From a checkpoint of a small contrastive image-text model: text encoder norm layernorm, 8700 steps.
Rows from block 2 of the text encoder of a small contrastive image-text model, named by matrix and row number. Rows with one number belong to one neuron. Each number is 128 + 32 x the weight over its row's rms, rounded and kept within 0 to 255. All counts start at 0.
After each neuron's rows are labels from the 100 texts, of 14848, where the neuron reaches its highest value: "tokens" is the input token at the peak. Only what is clearly more common there than usual is listed. The data: drawn small creatures on textured ground. In brackets: how many of the 100, against the usual share in percent.
# fc1: MLP up (text_encoder.blocks.2.mlp.fc1.weight, 512x128), inputs 64-127
# fc2: MLP down (text_encoder.blocks.2.mlp.fc2.weight, 128x512, transposed), outputs 64-127

fc1.24 [162 108 121  75 137  77 127 175 144  86 114 132 123  97 116 120 144 153 121 166 112 121 173 135 128 120 201 148 156 114  97  80 157 171 217 106 121 120  91 103 147 178 168 171 166  70 118 171 125  62 129 101 179 130 144 136 146 194  97 141  84 150  90 128]
fc2.24 [114 141  93 139 102 113 123 103 105 162 129 117  91 139 187 154 104 121 163 155 114 154 153 135 106 161 121  92 116 101 141 125 134 111 115 153 132 167 179 139 149 131 102  65  99  73 159 112 136 201 146 178  81 158 169 117  97  84 167 131 158 103 136 144]
tokens: "a" (48 vs 16.7); "caterpillar" (34 vs 1.4)

fc1.177 [180  93 141  96 116 162  84 128  85 165  83 155 165 165 175 121 131 121 175 162 158 127 102 119 101 120 103 145 151 130 141  95 122 158  77 154 148 106  93 113  81 133 102 122 149  78 107 127 116 118 133 143 166 100 132  77  95 148  64 123 153 203 107  90]
fc2.177 [119 130 136 134  79 111 136 116 170 124 166 108 133 127 142 161 108  91 160 151 155 119 126 174 192 141 144 105  93 139 154 189 143 102 163 148  90 179 160 112 224 188 101 102 121 120 143 102 139 127 126 139 123 161 115 105  71 143 169 163 157  82 117 127]
tokens: "a" (100 vs 16.7)

fc1.78 [175 131 136 190 132 163  79 138  43 190  84 120 118  97 156  87 150 148 100 160 112  89 134 129 102 103 120 167 157 155 123 138 139 181  75 173 121 111 117  56  95 153 115 159 132 119 140 144 101 138 173 145 147 138 160  77 141 108 131  94 118 178 166 107]
fc2.78 [107 131  98 105 164 133 141 162 152  64 127  95 132 100 142 154  88 152 151 128 156 133 152 122  79 146 124 164  75 111  85  94 155  81 161 114 123 123 139 180 136  97 178 127 166  82 130 118 156 135  89 121 111 123  91 156  98  92 144 121 118 152  88 126]
tokens: "scaly" (100 vs 2.9)

fc1.113 [ 92 133  77 122  77 109 133 156 118 152 109 122  94 145 101 113 107 145 109 136 139  89 154  51 105 137  97 131 112 127 179 111 132 131 106 146 160  94 145 108 114 167 135 108  90 127 167 193 165 139 167 132  58 109 104 153 198  84 113 161 123 115 123 138]
fc2.113 [138 154 169 176 136 143 101  85  83 104 110 160 135 167 132 147 131  99 157 184  89 197 108 186 140 110 141 152 109 137 118  95  91 132 195 101  92 160 123 140 141 157 141 150 175 141  98 122  50 115  89 115 156  88 148 128 109 107 140 126 160 100 138 128]
tokens: "yellow" (100 vs 1.4)

fc1.237 [134 189 131 162 106  81 157  90 119 137 178 136  59 172 145 172  76 138  95 129 124 125 164  86 189 136 114 121 149 161 155 122  97  94 147  90 119 130 167 112 178 154  91  94 125 130 129 128 108 137 146 134  74 170 170 144 176  89 140 117 131 175 135 141]
fc2.237 [134 137 143 123 134 166  73 115 184 105  99 139 128  77 135  85 169 143 224  34 107 105 151 167  82  96 168 184 158  89 143 123 119 152  56 227 138 159 111 160  89 133 123 148  57 158  97 130 101 108  81 143 146 112 113 142 110 137 130 121 116  88 135 129]
tokens: "scaly" (12 vs 2.9); "plain" (9 vs 2.7)

fc1.9 [166 130 113 148  92 186 190 154 154 131  70 155 164 132 198  83 171 173 115 107 172 113 148 102 111  99 122  45 134 152 134 115 123  72 103 157  80 115 143 109 145 115 134 114 128 102  72 102 105 145 170 139 132 159 127 141  98 180 134 129 129 166 151 184]
fc2.9 [160 138 123 123  72 119 182 153 115 162  49 100 136 148 177  75 221 176  84 124 187 148 153 120 163  86  87  58 135 137 136 127 150  62 123 119 120 110 143 146 150 124 134 119 161  55  81 103  96 113 135  79 146 141 110 109 122 121 126 139 212 139 143 148]
tokens: "a" (100 vs 16.7)

fc1.507 [133 129  77  89 131 104 161 147 109  42 151  76 123 100 134 110  95 110 132 157 153  93  91 158 126 160 112 109 158  70 129 164 213 109 111 105  58 133 112 168  87  69 128 126 150  80 177 126 145 112 137 170 132 123 182 144 145 139  64 120  99 132 136 132]
fc2.507 [129 186 191 142 154 101 153 118 129  56 210 127 151 147 167 121 131 168 150 169  98 161 193 125 133 119 120 209 126 230 137  85 121  89 112  86 134 132  82  98  90 132 131  83 124  82 108 152 101 120 108 167  88 141 186 124  76  99 119 128 127 122 159 196]
tokens: "striped" (100 vs 2.7)

fc1.265 [ 86 169 159  66  94 121 170 196 128 183  87 184 139 103  64 115 128  84 122 153 145 126 130 106 108  77 120 180 105 106 186  90 174 192 126 159  94  82  72 133 128 160 209 161 156 129 119 104 137 133 130 107 152 159 117  74 135 149 174  92 128 160  71 129]
fc2.265 [168 119 128 157 129 108  88  92 131  54 167  70  95 115 199 102 138 167 178 129 106 126 137 142 128 153 178 132 140 164  85 156 137  65 121 170 170 192 134 142 127  91  69 105 130 121  74 193 124 163 112 118  87  65 126 213  79  99 105 124 128 119 189 147]
tokens: "<end>" (100 vs 16.7)

fc1.409 [114 142  86 136 142 153 135 164  74 139 112 166  98 162 135  97 136 101 174 140 107 106  27  77  69  97  76 172 133 116 142 126 127 177 138 129 139  82 121  78 129 184 154 188 173 112  77 192 165 155 150 198  98 169 104 117 122  89 160 156 146 110 108 138]
fc2.409 [162 114 131 150 156 112 128  88 123 107 129 139 162 146  88 195 134 129  79 101 157 223 197 142 146 148 142 133 140 139 135 119 130 109 131 103 102 143 148 141 117 129 121  74 108 125 140  89  95  53  94  66 160  74  89 151 161 122 132 119 111 138 164 100]
tokens: "green" (72 vs 1.4); "yellow" (28 vs 1.4)

fc1.217 [ 97 126  84 136 110 114  96 106  85 137 137 118 196 177 179 164 140 113 166 105 104  82 169  78 156 146 106  98 185 175 109 155 141 147  85 155  82 129 159  71  88 149 126 133  82 129 103 144 112 115 125 120 158  87 196 121 131 154 123 132  55 121 140 117]
fc2.217 [121 123  89 177  98 113  97  74 112 152 126 126 167 135 148 189 190 135 158 105 174 128 115 115 118 153 131 103 165 145 132 116  84  98 151 113 123 131 124 132  84 118 120 155 179  98  70 129 106 158 107 156 158 119 204 145 137 101 142 176  87 140 135 159]
tokens: "striped" (60 vs 2.7); "<end>" (40 vs 16.7)

fc1.62 [126 110 113 194 117 166  87 145 148 142 139 118 148 121 124 135 128 177 143 168  96  76 149 177 119 116 140 156 145  89 114 163  99 127 131 100 149  69 120 129 108 206 138 192 138  71 111 189 106 107 131 157 102  87 134 112 103 159  77 125 133 168  97 166]
fc2.62 [156 169 139  70 168  82 115 111  90  89  97 148 108 132 134 106  92  95 125 138 138 156 146  90 129 114 134 139 127 113 152 113 150 100 159 177 102 188 119 106 142 120 151  77 151 158 105  87 140 145 137  85 134  96 116 192 127  12 170 168 115 110 163 119]
tokens: "spider" (36 vs 1.4); "turtle" (33 vs 1.3)

fc1.122 [ 59 160 114 125 152 119 150 185 149 190 164 152 105 100  72 118 128 151 134 114  98 139 170 104 106  75  98 139 164 147 160 139 151 130 147 107 101 126 121 108 102 149 143 128  89 151  92 142 128 141 167 167  71 147 100 115  93 103 167 146 125 129 124 131]
fc2.122 [134  89 122 102  92 126 109  69  61  54 124  97 127 170 200 117 111  91 164 166 123 132  98 142 189 192 149  87  70 128 111 143 154  69 129 190 133 134  89 146 175 162 129 130 158 118 142 157 126 147  88  76 148  95 130 150 132 103 133 104 105 117 124 137]
tokens: "snail" (100 vs 1.4)

fc1.240 [ 75  81 103 103 139 147  95 132 115  79 125 181 127 169 125  90 168 136 127 110 115 139   4  70  88 177 105 132 115 147 204 114 134 156 153 126  92 136 186  96 107  85 140 166 142 120 114 141 127 177 130 151 145 108 137 125 149  90 186 132 119  68 133 164]
fc2.240 [191 179 157 151 143 114 160 122 163 182 113 115 139 103 135 190 101  76 136 127 115 151 214 139 152 140 129 169 178 117  63 115 101 118 126 137 150 125  61 139 179 149 109  97  65 108 111  78 123 106 117 116 140 158 118 149  94 115 111 113 156 158 158 104]
tokens: "yellow" (80 vs 1.4); "blue" (20 vs 1.3)

fc1.307 [205 135  93 178 142 136 119 115 111 156  80 112 140 112 172  90 123 103 126 133 145 103 162 132 124 107 156 187 161 155 160  90 149 114 177 128  87 131 199 134 113 111 115  80 119 103  94 160 147 165 160 160 160 148 121 154 122  77 125 135 161 202 140 136]
fc2.307 [176 109 129 111 135 117 227 104 132  48  79  98  94  81 110  92  98  67 104 136 131 132 116 179 154 117 155 216 137 121 126 138 182  85 155  87 136 142 127 122 174  87 168 122 132 154  96 133  99 165 145 152 150 204  94 133 125 166 169 173 157 151 134 151]
tokens: "green" (100 vs 1.4)

fc1.390 [107 131 115  95 107 151 170 150 110  95 138 154 118 183 135 129 103 101 143 132 111 120  85 101 123 180  60 152 120 143 252  82 112 182 122 126 125 153 144 141 137 107 143  99 134 163 137 129 131 221 107 112 139 131 127 130 147  79 228 135 133  64 114 152]
fc2.390 [136 130  97 181 133  90 130 107 131 164 103 124 120  99 149 161 181 110  98 146 139 124 170 112 102 137 176 133 156 124  51 145 154 122 146  90 110 148 125 100 134 125 131 149 138  55 142 130 120  26  84 158  75 122 125  79 125 179  74 128 101 142 129  77]
tokens: "pink" (24 vs 1.4); "orange" (19 vs 1.4); "starfish" (16 vs 1.4); "purple" (13 vs 1.5)

fc1.54 [126 125 171  93 102 186 107 163 108  87  93 169 128 181 124 146 126 129 159 196  83 100 150 153 154 108  84 148 124 106 192  84 135 126  65 143 108 135  76 118 115 153 105 222 109 115 127 118 135 127 163 104 113  81  66 154 175 167 150 109 164  81 140  83]
fc2.54 [142 104 185 119 136 161 194 127  96  80 146 155 118 177  92 107 138 105 162 155 108 133 173 137 174  57 138 153 102 151 166  73 145  94 164 146 102 145 137 129 130 159  94 179  85 122 142 112 107 116 129  82  82 110  67 170 162  98 131 102 209  84 105  95]
tokens: "pink" (61 vs 1.4); "yellow" (39 vs 1.4)

fc1.285 [132 151 107  89 128 100  90 184  87 176  70 112 136 124 169  63  57 109 110 105 122 173 138 161 121 132 148  90  86 170 175 161 136  63 149 163 117  69 176  97 110 124 120 150 156 119 136 113 201 158  61 129 174 206 156 145  77 155 183  74 128 124  84 132]
fc2.285 [123 181 125  76 170 126  30 170 122 175  88 163 146 150 168 122  83 107  73 113 129 187 110 191  92 146 139  77  92 156 163  61  77 100 110 143 120 134  97 130 132 155 108 121 146  94 151  89 224  98 103 117 176 145 109 147 117 109 176  66 142 122 172 107]
tokens: "dotted" (100 vs 2.7)

fc1.462 [181  61 111 162 129 145 166  92 133 115 157  80 113 168 102  79 135 104 129 114  94 157 172 153 151 153 130 107 144 146 115 120  77 113 145 111 132 148 172 144 168  86 109  92 129 166 130 128 122  89 152 164 115 123 150 147 115  94 159 143  89 114 154  83]
fc2.462 [ 75 195 181  90 132 102 103 173 128 105 124 161 138 126 173 179 106 109 119 137 170  95 144  80 101  95 159 147  74 155 138 146 159 130 117 125 135 118  77 111  87 146 149 151 133  87 128 151 181 101 103 119 155  85 110  96 140 133 107 136 155 147  97 159]
tokens: "dotted" (63 vs 2.7); "striped" (18 vs 2.7)

fc1.354 [ 86 145 132 101 107 100 123 127 132 133 207  88 123 168 111 130 184 181 119 112 101 135 105 111 136 111 125 100 132 163 187 141 113  97 165 117 146 110 181 116  77 127  95 107 108 123 142 112 151 143 121 132 117 175 124 121 166  67 147 129 135 110 123 169]
fc2.354 [144 141 140 102 132 141 129 107 109 106  96 185 117 118 188 139  50  83 184 171 140 131 143 131 121 141 125 135 118  91  87 126 177 147 117 153  95 152  82 180 141  92 148 134 149 148  79 156 113 134 122 115 160  72 152 145  32 155 116 124 130 115 146 100]
tokens: "scaly" (80 vs 2.9); "white" (20 vs 1.5)

fc1.65 [113 153 157 125 136  97 160 163 135 175 142 132 104  84  33 122 154 121 108 146 130 162 225 134 131  56 137 131 154 100 177 115 150 159 178 106 108  98 111 151 131 142 148 147 138 132 117 130 128  70 200 158 105 149 107 125 124 128 198  97  88 183  77 151]
fc2.65 [151 146 151 101 124 134 122  69 120  79 108 136 163 179 192 128 128 134 170  56 112  90  80 137 110 130 170 155  76 136  83 143  88  79 101 177 171 148 151  84 109 159 131 132  95 142 139 163  99 201  45 139 152  88 142 152  79  83 102 149 145  61 174 137]
tokens: "spider" (26 vs 1.4)

fc1.506 [147 119 144 153 163 105 144 165 101 179  91 166 151  53  86  90 126 175 140 147 142 107 166 127  49 100 102 147 174 110  70 135 136 137 114 151  92 122  89 108  81 186 154 129 132  86 136  99 126 125 171 106 172 161 139 149 142 184  96 166 162 174 128 106]
fc2.506 [120 168 113 133  85 158 107  68 159  94 136 101 122 195 175 196 143 100 152 169 123 114  79 150 179 147 205 122  66 157 173  72 135  97 163  97  92 134  93 187 177 124 125  92 100 122 123 160 135 137  94 167 116  92 106 121 102 104 166  98 137  96 155 123]
tokens: "a" (100 vs 16.7)

fc1.249 [ 94 173 130 185  99 146 168  93  79 157 134 173  92 151 146 152 111  47 143 151 155 107 105 112 160 119 162 152  68  97  50 148 109 122  95 132  97  94 125 143 170 160 141 158 121 137 100 107 155  92 155 166 121 110 120 125 147 126 104 105 128 127  98 178]
fc2.249 [164 126 133  75 150 147  83 113 158  51 131 108 142 110  90 126 158 170 140  94 115 148 165 125 101 136  75  91 212 143 179 149 207 136 144 143 174 137 101 109 110 106 112 114 132 142 114 184 122 101 129 106 114 164 115 165  76 105 104 153 127 111 180  76]
tokens: "green" (72 vs 1.4); "orange" (28 vs 1.4)

fc1.179 [213 105 126 164 131 128  99  99 119  99 126  94 133 128 159 111 137 144 135 139 116 143 149 165 147 122 193 132 156 109  53 141 105 116 112 130 135 108 128 141 147 178  89 114 140  83 138 130 111  96  78 112 173 100 190 144 134 147  48 162 134 174 118 119]
fc2.179 [ 54 185 125  83 152 116 135 132 129 145 139 186 120 124 133 153 116 104 110 135 159 111 164  90  84 142  73 147  89 130 191  89 148  83 144 117 129 128 146  91 114 101 148 167 134 153 118 145 139 154 174 142  81 148  80  78 137  89 208  96 138 110 142 138]
tokens: "striped" (99 vs 2.7)

fc1.463 [132 128 131  85 138  69 143 108 113  96 137 142 131  97 198 139 126 180 132 118 137 112 116 131 157 172 150 107 106 192 186 111 145 131 195 121 129 179 125 122  99 116 139  94  83 135 198 109 133 133  76  37 186  93 137 187 165 124 138 123 146  91 154 129]
fc2.463 [150  99 118 169  81 197 137 166  97 143  91 105 108 134  44 121 111  55 111 146  94 153 142 129 104 102 103 120 150  94  75 113  99 127  84 151 124 109 119 126 190 112 168 156 166  94 122 149 108 100 160 204  90 181 175  82  91 139 140 101  95 173 119 108]
tokens: "striped" (35 vs 2.7); "plain" (26 vs 2.7); "spotted" (16 vs 2.9)

fc1.467 [161 122 142 122  54 106 141  90  75 141 185  92 122 170 127 112 144 142 106 137 115 152 124  98 177 135 129 140  99 167 147 120  89 137 123 102 160 107 227 106 143 168 141 115 136 158 150 104 148  74 122 152 138 159 126 136 190  58 122  77 110 125 127 133]
fc2.467 [107 153 121 135 156 138  99 148 153 101  93 171 135  78 136 147 135 150 168 125 106 119 162 143  97 110 116 121 175 139 105 132 143 108 140 174 143 159  66 142  76  72 118 127 134 140  85 176  76 160 107 108 106 110 164 115  43 147 117 168 144  89 184 103]
tokens: "pink" (79 vs 1.4)

fc1.6 [143  81  82 103 119 127 190 143 213  93 131 148 104 124 118 121 105  77  91 117 128 170 123 121 105 184 157  89 146 146 128 129 127 114 155 161  95 129 114 167 145  41 116 100 118 123 140  82 133 159 131 110  91  80 157  91 118 112 129 159  94 129 129  76]
fc2.6 [102 164 146 151  96 118  96 161 121 142 142 111 159 165 162 148 121 159 166 195 156 110 148  93 190 114  61 161 117  88 114 134 127 119 129 101 181 145  85  95  70 141 143  98 172 145 111 174 122 106 166 159 180 140 108 150 110 110 154 134 141 184 144 192]
tokens: "striped" (88 vs 2.7); "green" (12 vs 1.4)

fc1.388 [116 121 120  56 114 109 143 130 188  77 133  71 115 116 118 107 147 130  70  96  84 142 142 117 185 144 114 116 129 104 201 120 118 128 154  94 170 120 165 152 138  91 125 127 163 122 146 145 141 140  97  97 120 125 132 102 166 132 195 153  97 111  89 174]
fc2.388 [119 142 147 128 100 129 127 115 100 124 157 173 126 142 170 157 115 154 197 158 130  88 111 138  65 131 151 112 104 139  71 141 135 109  86 197  83 147  81 108 115 170 126 120  84 148 113 109 149 164 136 149 126 114 173 131  19 154 100  75 139  89 168 108]
tokens: "spider" (87 vs 1.4)

fc1.4 [129 122 152 148 100 167 120 177 116 100 108 139  76 138 104  61  81 104 125  91 148 155  80 146  91  83 109 139 141  57 123 102 151 190  96  83  92 116 140 170 132 123 126 109 169 133 120 117 209 111 183 123 134 140  33  81 125 141  97  77 172 135 112 144]
fc2.4 [148 146 101 112 150 123 139  78 111 112 120 134 162 165 113 169 137  98 168  68 116 116 215 138 111 111 187 150 173 170 185 111 126  97 190 143 119 110 154 142 124 146 139 113 121 132  91 145  83  99 120 102 159  74 137 132 133  67 167 103 134 122 162 118]
tokens: "pink" (22 vs 1.4); "grey" (13 vs 1.4)

fc1.330 [159 153 159 159  86 145  76 125  58 158 143 132 126 112 196  94 111 122 121 136  76  63  89 156 132  99 107 139 149 134 141 191 121 190 177 171 108 107 165  65 132 128 108 146 138 137 153 131  91 135 159 124 164 119 149 107 135 143 151 115 123 150  80 137]
fc2.330 [ 76 132 131 180 136 152 147 197 150  85 154  65 126 184 125 155 103 138  91 123 133 152 155 126 140 134 160 120 178 130 111 121  99 126 221 118 140  94  90 151 129 103 153 103 136 110 131  68 138 111  71 148  94 135 124  90 139  80 142 140  98 134 128 107]
tokens: "scaly" (40 vs 2.9); "plain" (22 vs 2.7); "marbled" (20 vs 2.7); "striped" (18 vs 2.7)

fc1.271 [114  97 114 195 143  75 133 123  87  99 122 150 101  70 145 100 105 162 131 133 129 124 110  86 149 143 147 125 123 106 124 154 181 155 161  87 138 149 178  98  82 109 165 126 112 107 190 138 146  85 156  86 115  98 121 174 172 144 160  68 135  84 115 165]
fc2.271 [119 164 118 133 113 149 119  92 106 131 104 138 145 175 118 155 146 102 165 163  82 156 162 158  91 109 116 152 155 171 168  59  53 118 135 171 104 116 120 148 195 165 131 135 175 143 115 125  81 161 105 168 172 141 137 116  91  97 121 167 111 135 182 107]
tokens: "pink" (100 vs 1.4)

fc1.508 [177   0 146 121  80 118 157 139 151 120 114 153 148 121 111  82 173 126  97 141 150 155 129 113 103 208 121 168 102 164 154  76 133 172 149 168  90 146 147 182 152  53 139 165 158 165 182 136 155  96 130 100 166 130 138 108 106 143 153 115  93  75 134  86]
fc2.508 [ 43 204 103 123 126 151 108 133  90 108 103  93 126 104 162 168 113 146 153 140 118  97 122 170 156  63 152  88 135 114 114 164  83  98  87 123 161 126 108  92 124 184 134  94 130 101  99 154 105 163 122 182 113 116 158 114 143 141 126 115 149 189 145 121]
tokens: "<end>" (100 vs 16.7)

fc1.199 [190  92 106 172 135 120 123  96 126 145 161 105 151 184 116  93 165 153 134 133 140 145 147 157 100 109 183 126 148 172  70 151 100 100 143 156 127 113 147 128 111 138  71 114 105 124 138 127 126  58 136 150 167 121 149 155 100  87  44 138 144 152 138  64]
fc2.199 [ 91 137 158  65 160 146 118 165  97  91 107 155 123  67 137 147  70  95 138 135 123 103 110 127 158 118  61 101  95  93 157 128 144 135 126 112 143 119 127 142 138 121 168 163 178 103 121 123 143 180 130 119 106 145 104 118 148 157 217 144 146 105 123 173]
tokens: "scaly" (100 vs 2.9)

fc1.378 [146 125 131 144  63 125  74  91  45 112 142 135 114 101 147 116 128 134 134 157 128 148 145 107 116  79 162 146  88 154 141 184 134 134 124  67 133 165 124 108 175 129  90  49 167 150 131 109 116  99 143 154  93 132 120 139 129  98  96 102 114 157 100 126]
fc2.378 [143  43 133 102 156  99 140 175 196  63 127 118 108 158  78  77 191  89 127  93  94 111 132 141 153  83 118 133  96 103 107 182 102 114 120 123 130 141 149 136 123 139 168 106  50 115  51 126 120 135 107 102 114 118 140 127 186  83 144 118 129  79 166 130]
tokens: "snail" (92 vs 1.4)

fc1.192 [153  96  58 119 160 119 174 111 135 139 143 153 148 157 137  90 120 155 153 114 118 131 148 110 112 144 112 149 164 195 108 139 118 119 123 155  83 140 159  57 133 126 125 103  96 176  91 155  91 135 107 151 134 121 177 139 131  87  84 179  91 118 149  79]
fc2.192 [ 78 136 157 127 138  99  55 102 116 107 183 168 170 126 165 153 196 128 159 111 143 133 104 136 161 106 126  99 114 124 119  82 107 147  96 115 116 138  90 123 165 193 106 153 126  85  86  96 142 137  92 121 140  93 182 116 126  90 189 138 116 138 138 147]
tokens: "striped" (26 vs 2.7); "butterfly" (14 vs 1.3); "fish" (11 vs 1.4)

fc1.342 [121 117 159 175  97 163 181  69  93 162 109 170 126 178 132 150 120 133 135 103 152  57 157  92 133 152 132 165  84 144 108 116 122 102 121 153  78 141 154 134 170 134  75 102  43 141 161 136 151 127 189 161  86 112 133 174 152  92 153  97 129  42 165 118]
fc2.342 [179 100 130  98 157 135  86 125 157  59 134 163  64 134 155 144 144  97 172 175  87 176 133 172 129 103 136 152 104 138 141 112 141 119 158 157 116 135 128 154  96 130 137 192 135 114 104 114  84 134 106 103 139 141 102 100 116 176 132  80 135 158 128 176]
tokens: "yellow" (100 vs 1.4)

fc1.319 [ 68 184 118 163 143 170  75 137 143  57 148 116 144 147 144 160 100  82 138 173 109  75 141 160 139 176 123  71 127 142 127 169 144 135 168  97 107 124 126 112 126 145 127  51 120 126 136 187 144 130 180 158 142 194 132 125  72 163 138  83 101  67 190 144]
fc2.319 [182 143 167 155 201  54 106 130 139 116 185 189 132  71 107 124 136  58 127 145 154 123 106 145 135 182 130 168 174 104 123  90 111 120  91 127 144 119 130 137 130  61 164 146 112  97 153 160  93 159  98 142 120 130 100 159 135 123 142  98 116 161 134 104]
tokens: "a" (85 vs 16.7); "crab" (15 vs 1.4)

fc1.259 [ 92 166 127 144 153  93 167  78  56 165 165 104  90 165  88 101 123 139 107  87  72 114 158 114 159 111 108 107 146 160  89 155 137 145 155 139 114 175 165 107 142 137 147  52 108 198 145 108 110  98 181 160 100 170 111 136 161  85 140  97 110 124 205  99]
fc2.259 [116  80 159 127  79 174  85 157 221 123  83 135 136 118 160 141 142 148 159 201 161 147 155 170 117 129 148 137 148 119 160 102 122 128 101 151 162 114 105 165  90  87  96 168 154 102  86 167 146 148  60  84 156  81 139 138  88 177  98 130 170 162  64 164]
tokens: "green" (43 vs 1.4); "teal" (18 vs 1.3)

fc1.380 [ 93 120 108  64 127 111 109 144 166  81 125  95 119  85 126 125 130 151 123 107  79 141 112 103 158 125 109  87 141  93 202 153 162  98 135 109 149 134 150 124  86  66 128 114 133  95 127 130 112 207 105  90 128 133 158  87 143 153 191 132 105 101 104 187]
fc2.380 [152 140 152 173 115 101 156 112 124 161 142 167 132 157 172 132  97 106 158 183 170 107 141 103  95 167 151 131  99 155  83  87 112 131 144 152  83 117 107 156 147 147 128 140 131 169  96 146 177  95 122 145 132 135 112 177  83  99  91 138 136 119 151 111]
tokens: "dotted" (60 vs 2.7); "pink" (24 vs 1.4); "scaly" (16 vs 2.9)

fc1.171 [161 125 133  65 142  93 127 174 172 121 147 175 133 136 129 114 170 135 159 135  91 202  91 126 122 160  60 144 152 189 246  90  74 165 117 139 116 120 138 137 103  94 141 105 123 129 144 116 120 166  96  66 168 112 131 100 100 142 188 108 165 120 103 140]
fc2.171 [155 158 104 140  77 169 156  95 136 123 146 157  68 164 168 196  75  99 166 147 131  85 122 113 144 150 202 108 102 104  67 118 135 102 128 125 129 151  68 129 159 204 107  89 107 136  75 108 111 101 147 162 103 183 162 153 100 120 112 157  91 117 132 147]
tokens: "striped" (65 vs 2.7); "blue" (35 vs 1.3)

fc1.452 [195 117 170 108 142 146  83 202 144  97  71 111 150 108 153 131 143 139 112 122 114 116  93 127  90 162 113 162 160  77 132 102 113 152  61  93 131 100 106 103 101 125 162 155 125  96  98 181 114 131  94  89 195 122 149 133 166 191 134 177 155 179 121 149]
fc2.452 [128 143 124 170 151 147 166 107 132 126 117 168 125 142 107 171 107 118 127 126 112 106 103 148 139 135 122 119 101 124 156 144 116 148 179 118  60 147 154 107 231 162 116 109  89 133 156  66 133 138 173 162 137 133 110 103 146 126 144 139 135  99 134 126]
tokens: "a" (100 vs 16.7)

fc1.119 [129  82 129  46  81 139 134 164 132 138 138 127 154 169  75  81 208 140  89 157 113 154  87  60  78 139 112 142 147 131 166 117 149 171 137 171 129  77 152 136  97  57 139 172 161 135 116 119 143 113 136 155 152 200  98  86 133  96 168 114 117 121 117  96]
fc2.119 [131 137 162 183 168  90 103 146 119 109 119 128 127  87 227 122  92 126 195 133 126 122 155 172 169 132 151 113 104 157  87 125 102  92 110 155 127 158  90 141 136 158 115  90 138 148 121 150 140 185  90  85  82  76 131 188  67 138 108 132 185  95 138 160]
tokens: "<end>" (100 vs 16.7)

fc1.15 [111 132 128 233 137 109  95  97 107 108 104 177 106 122 166 143  85 116 114 108 157  72  80 162  80 132 104 150 144 126  98 149 197 135 125 114  94 146 133 135 105 120 132 136 133 121 159 169 166 155 175 101 106 106  92 131 120 129  69 112 170 106 212  81]
fc2.15 [179 108 121  86 147 144 134 149 130 148 140 125 136 165  93 144 166 118 143 145  96 186 130 126 164 129 125 134 178 145 189  91  79 124 166 136 138 113 134 125 126 190 160 147  96 139  97  62  48  66 118 140 152 143 133 113 174  74 174 107 133 166 114 148]
tokens: "<end>" (82 vs 16.7); "yellow" (18 vs 1.4)

fc1.355 [228 122 131  93 126 127 139 146 124 126 155 115 127 160 115 122 120 166 113 171  81 137 206 117 105  57 187 125 198 129 217  89 139 125 133 105 196  91 132 109  97 181 113 116 147 117 134 123 101  72 126 118 132 148 141 129 149 121 124 136 147 196  94 116]
fc2.355 [ 77 148 121 172 145  94 105 129 100 176 138 101 105  82 156  98 183 117 190 157 145 142 110 177 167 179 139 170  99 143  85 121 129 138 136 157  92 122  90 130 133  45  86 130 125 121 121 178 149 180 110 115  99 104 109 146 119 117 128 154 156  28 137 151]
tokens: "yellow" (100 vs 1.4)

fc1.281 [ 78 145 161 111 130  80 189 105  76 155 108 120 142 113 125 100  67 118 102  82 139 103  88 112 105 171 118 104 111 196  98 102 142 106 135 149  72 161 144 105 160 139 130  54  91 197 176 110 113 143 147  89 128 135 155 127 195 109  96 136 101 130 216  83]
fc2.281 [156 131 124 111  92 147  96 131 175 103 127  70  88 150 135 163 170 131 156 166 131 132 196 153 164  69 161 136 136  80 169 119 129 147 145 155 160 125 126 170  83  93 120 163 139  97  94 143 106 125  96 167 142 122 111 117 107 116 145 131 185 105  60 152]
tokens: "a" (100 vs 16.7)

fc1.93 [142 165 130 141  90 137 131 116  95 113  85 126 134 132 184 133  83 107 122 146 177  70  68 108 149 152 128 131 105 139 124 143 152 136 101 126 142  85 116 133 131 191 119 140 130 105 155 132 125 195  60  87 118 104 161 137 196 104  52 143 173 146 159 144]
fc2.93 [134 125 108 140 196 144 123  99 131 111 145 168 134 138  91 145 174 139 122 125  94 226 161 109  99  93 140 178 154  95 173 122  94 142 166 131 107 170 145 114 107  76 155 139  86 135  96 132 106  62 142 154 109 155 116  97 119  83 184  96 104 112  92 106]
tokens: "yellow" (91 vs 1.4)

fc1.276 [143 131 146  47 114 110 115 153 129 106 150 114 164 108 152 139 126 160  94 139 117 150  29 102 136 149 140 103 134 145 177 127 162 130 110 133 135 126 145 132  86 100 129 110 131 115 135  94 122 209  52  41 160 151 141 120 169 129 114 121 154 106 114 169]
fc2.276 [114 121 107 221 127 125 159 115 121 161 106 153  82 154 149 116 170  66 169 130 132 120 194 102 123 148 131 174 140 125  93  83  92 146 159 113 137 123  99 139 184 112 130 170 101 125 107 157 141  82 187 194  97 153 130 128  95 117 147 114 125 134 133  92]
tokens: "<end>" (100 vs 16.7)